python train.py --model="multi-label audio tagger" --dataset="short made-up English sentences, spoken by a formant synthesiser in many voices" --train_examples=26041 --noise_aug=0.01 --n_mels=64 --hop_length=320 --input="log_mel" --spec_augment=true --win_length=512 --arch="resnet" --norm="batchnorm" --activation="relu" --depths=[2, 2, 6, 2] --kernel_size=3 --stem="single" --avg_pool_shortcut=false --widths=[64, 96, 144, 208] --num_labels=202 --init="kaiming_normal" --residual_init="scaled_by_depth" --optimizer="cautious_adamw" --lr=0.0022 --beta1=0.85 --beta2=0.999 --eps=1e-08 --grad_clip=3.0 --steps=7600 --batch_size=512 --epochs=149.4 --lr_schedule="cosine" --final_lr_fraction=0 --warmup_steps=1520 --weight_decay=0.2
Rows from block 2 of a small multi-label audio tagger, named by matrix and row number. Rows with one number belong to one channel. Each number is 128 + 24 x the weight over its row's rms, rounded and kept within 0 to 255. All counts start at 0. Numbers have three digits each. After the name is the row's rms in percent of the matrix's.
After each channel's rows are labels from the 100 clips, of 14848, where the channel reaches its highest value: "strongest on" is what is common among them. Only what is clearly more common there than usual is listed. The data: short made-up English sentences, spoken by a formant synthesiser in many voices. In brackets: how many of the 100.
# convs0: first 3x3 conv, stride 2 (model.blocks.2.convs.0.weight, 96x64x3x3, each kernel summed), inputs 0-63
# convs1: second 3x3 conv (model.blocks.2.convs.1.weight, 96x96x3x3, transposed, each kernel summed), outputs 0-95

convs0.1 099:122133096121190147160110119146154131102165129133098046148115064117123147099140123117088112149128114136136125136135098110135136163143134136098150096153090110129137134159145159119135122123124128
convs1.1 101:118127146129140141094099163101143124102153155135136168154126128084077184147111197093123113160145072084125104121126125132123120148128151152131125120128168118173114131156179133157117187155128112160115117141119109124127164148110129154125145113139145116096142131111140129115149120134157110106
strongest on: clipping (44)

convs0.77 113:123127100164141119144135144105130081132054130140093118101123135111127100108095133148129174135100163132101122139134130080108138137078115135108149123155120129102145137153125129134117124137059095
convs1.77 098:108145115124131117087103089151126159110147091110134128122120099092116090163118138132149138111137127124102105106122126062121118114124104140103136108051120134090170126142134108117138160120105105088074118142120114137112093141121124111175143168119112121126110084133115111107084093132158099121
strongest on: voice: child-like voice (70)

convs0.86 123:142100126124132169091054104115148155145138122127133165164128089165117122112146089142134124159109143144126128115154107077126115126146154106158140123100153117136106162158115095132161123169142121
convs1.86 086:145159144157116154113093137096135129109107136149139184141153117135130166096114112105119108117115135099149098123140122137148123120151139143113114106178121107103092098115120091126145112079151138146110153132145116125132155110119076169113145173126088139101160120082111119122156150147108074184
strongest on: clipping (41)

convs0.13 111:125129127166150143122116120118120119143115141134132114136132124134146101034085129107121189135128156128116112163117146066132130106106158121133108108121093108119127123136137114121137101116061117
convs1.13 105:116118095122137134141123130126127162097150129114089134138141086112134102133143152124146162111107114105127147105123122074133067100111078127114146099071098116113101120150138160133112118139116107090087126100118161130110084150146145125167127157138165132126069079097133100102110130128142123101
strongest on: clipping (27)

convs0.58 060:118096091134115123096112150104113147137112131142132106130141101119128149145144153088140132113086132132078131134100127114172100155129120111110196147130113173109109120058100134121102154163125132
convs1.58 080:152127145100096104118132150153138079141125106142091105137124122140133132110147127162175115125135114153113135115125108074107133121109120144133140170096104134061122106180091184164158151110119122108073152141114109154128101130173137128089168104140116154127146136127151113124096121141122105146
strongest on: /aɪ/ (63)

convs0.93 136:141143158097138054137115144147119131171121108167144131184117072136196135136123092112117119106142117121138121183115122120147173146143101120123133131141114132140121145112121124096136125110132144
convs1.93 129:105183122078134159123158110093104154130131156124123157107105124148152130143075137082121125160128126095089089110140103123152119105137106082127093112133153105118118110093144175117107120149205133138110110112150141127139158103139128141158133125149110141121123100113096139094166143159123142131
strongest on: clipping (65)

convs0.44 102:134122097107113159200141162135123128130119123131117147153111101097143160154154120148100098112146150158157162105162157124142109140128153091145172116124071132099155143164131143125097128129121151
convs1.44 100:105173110070165126114125150179113137098115178125140112136156097082176133110146111108120136166124139116091104110123127140173118116149094149141133104099160103115137111072133167154108154136130158118153145094161110120117133091142171126157123115110122139156121128124124138105133096119144105103
strongest on: clipping (39)

convs0.59 127:148132118141127115122097148092144113158092117109132146136119095131114074086131129146117145139125110121133131137151136040094093137144138089177117141120103103105089132174138137139154112147123117
convs1.59 091:129134092127111148155119098156088163131168121132106127121119145077167114134161139179190147129142135143136087102130131083211122108119141117121122155109110121127142113110157105117089109117122093122137127076106115103136099163101145124123129120127130135136120117114157128138173155163108140119
strongest on: clipping (32)

convs0.2 177:116109142102100107151152167118148125104147134114142141077111144112107118119124134126122128123119092090115135057124137150112154100137131114146120099106120107150113030141104143111131125124156115
convs1.2 132:134123112135115091145130128108120159144147086108155101074159127121114073113138169122103107127097148115115146111111100084128137126106120084134141107111135113132153133116054123084129136121182101092094105117098133133135105130113096116107112097067113093121119099126135110131125129143151150108
strongest on: voice: child-like voice (53)

convs0.37 093:152072150135134129106148080095132175093137122142178081106104084121114116109147115107140147128126091129144108112110148134172136129147135115157152105085132144123104123127126096092137159121146102
convs1.37 102:152149105088187170167112127124129099128054174121135109173140151132144116117120112143095119130159111142116183115156127124115135130134131142148119126143146138132112142110141204150112145100108120142105160104153116103132153148126113142127117088131146148171110153124109106110100177113125125137
strongest on: /ə/ (84); "a" (32)

convs0.72 087:121116068165105193093133133086094135117105130118071126136134144140091132147144103116164109134133167154136135112152129128097088122126127134143133121115123131079138141163132114153122161163107130
convs1.72 101:132102153090087120127091142107105120121120094120102143111171093116115118134088145103140078062126102141125135136101120109140168115134130155114130130103097058116157134151128133152114149127104139150096104107110116130113132119158112163180118126126149092096128120167100127141098092108138159144
strongest on: voice: child-like voice (71); /aɪ/ (62)

convs0.21 087:168134134144150181122138110132087136094160126137106109151107103150140109105087082138128148142139138114105083131108101173115124080106152136132106143140116074116109136121090088141140109137136107
convs1.21 108:115144126104107050117142124123120139143134126116135149132143088184148095152068152110091099136154143110140140102136114121154129124106099115098103062173128100126097125123137127122081126124170118124102121131137152133105151162132142142145148157100158147093136073137126117101118114117149117113
strongest on: clipping (37); /dʒ/ (34)

convs0.75 100:167144147086173066116141125148107157120144121123148109096120078103140126093128102106100150119093076079123109129112127152143166139138132126159123124113127134109087124160118133131149157132140108
convs1.75 095:088149163107143138106141128116129070138131131156129133118099154118126138098121143163120142138138130110122124126083103113128173159109118100136120101090162155143108149121165111131107144114145151159063125143140129157121117128089147156170101131103144140139149124141130152143164160203103178135
strongest on: voice: child-like voice (63); sentence kind: request (34); "please" (28); clipping (25)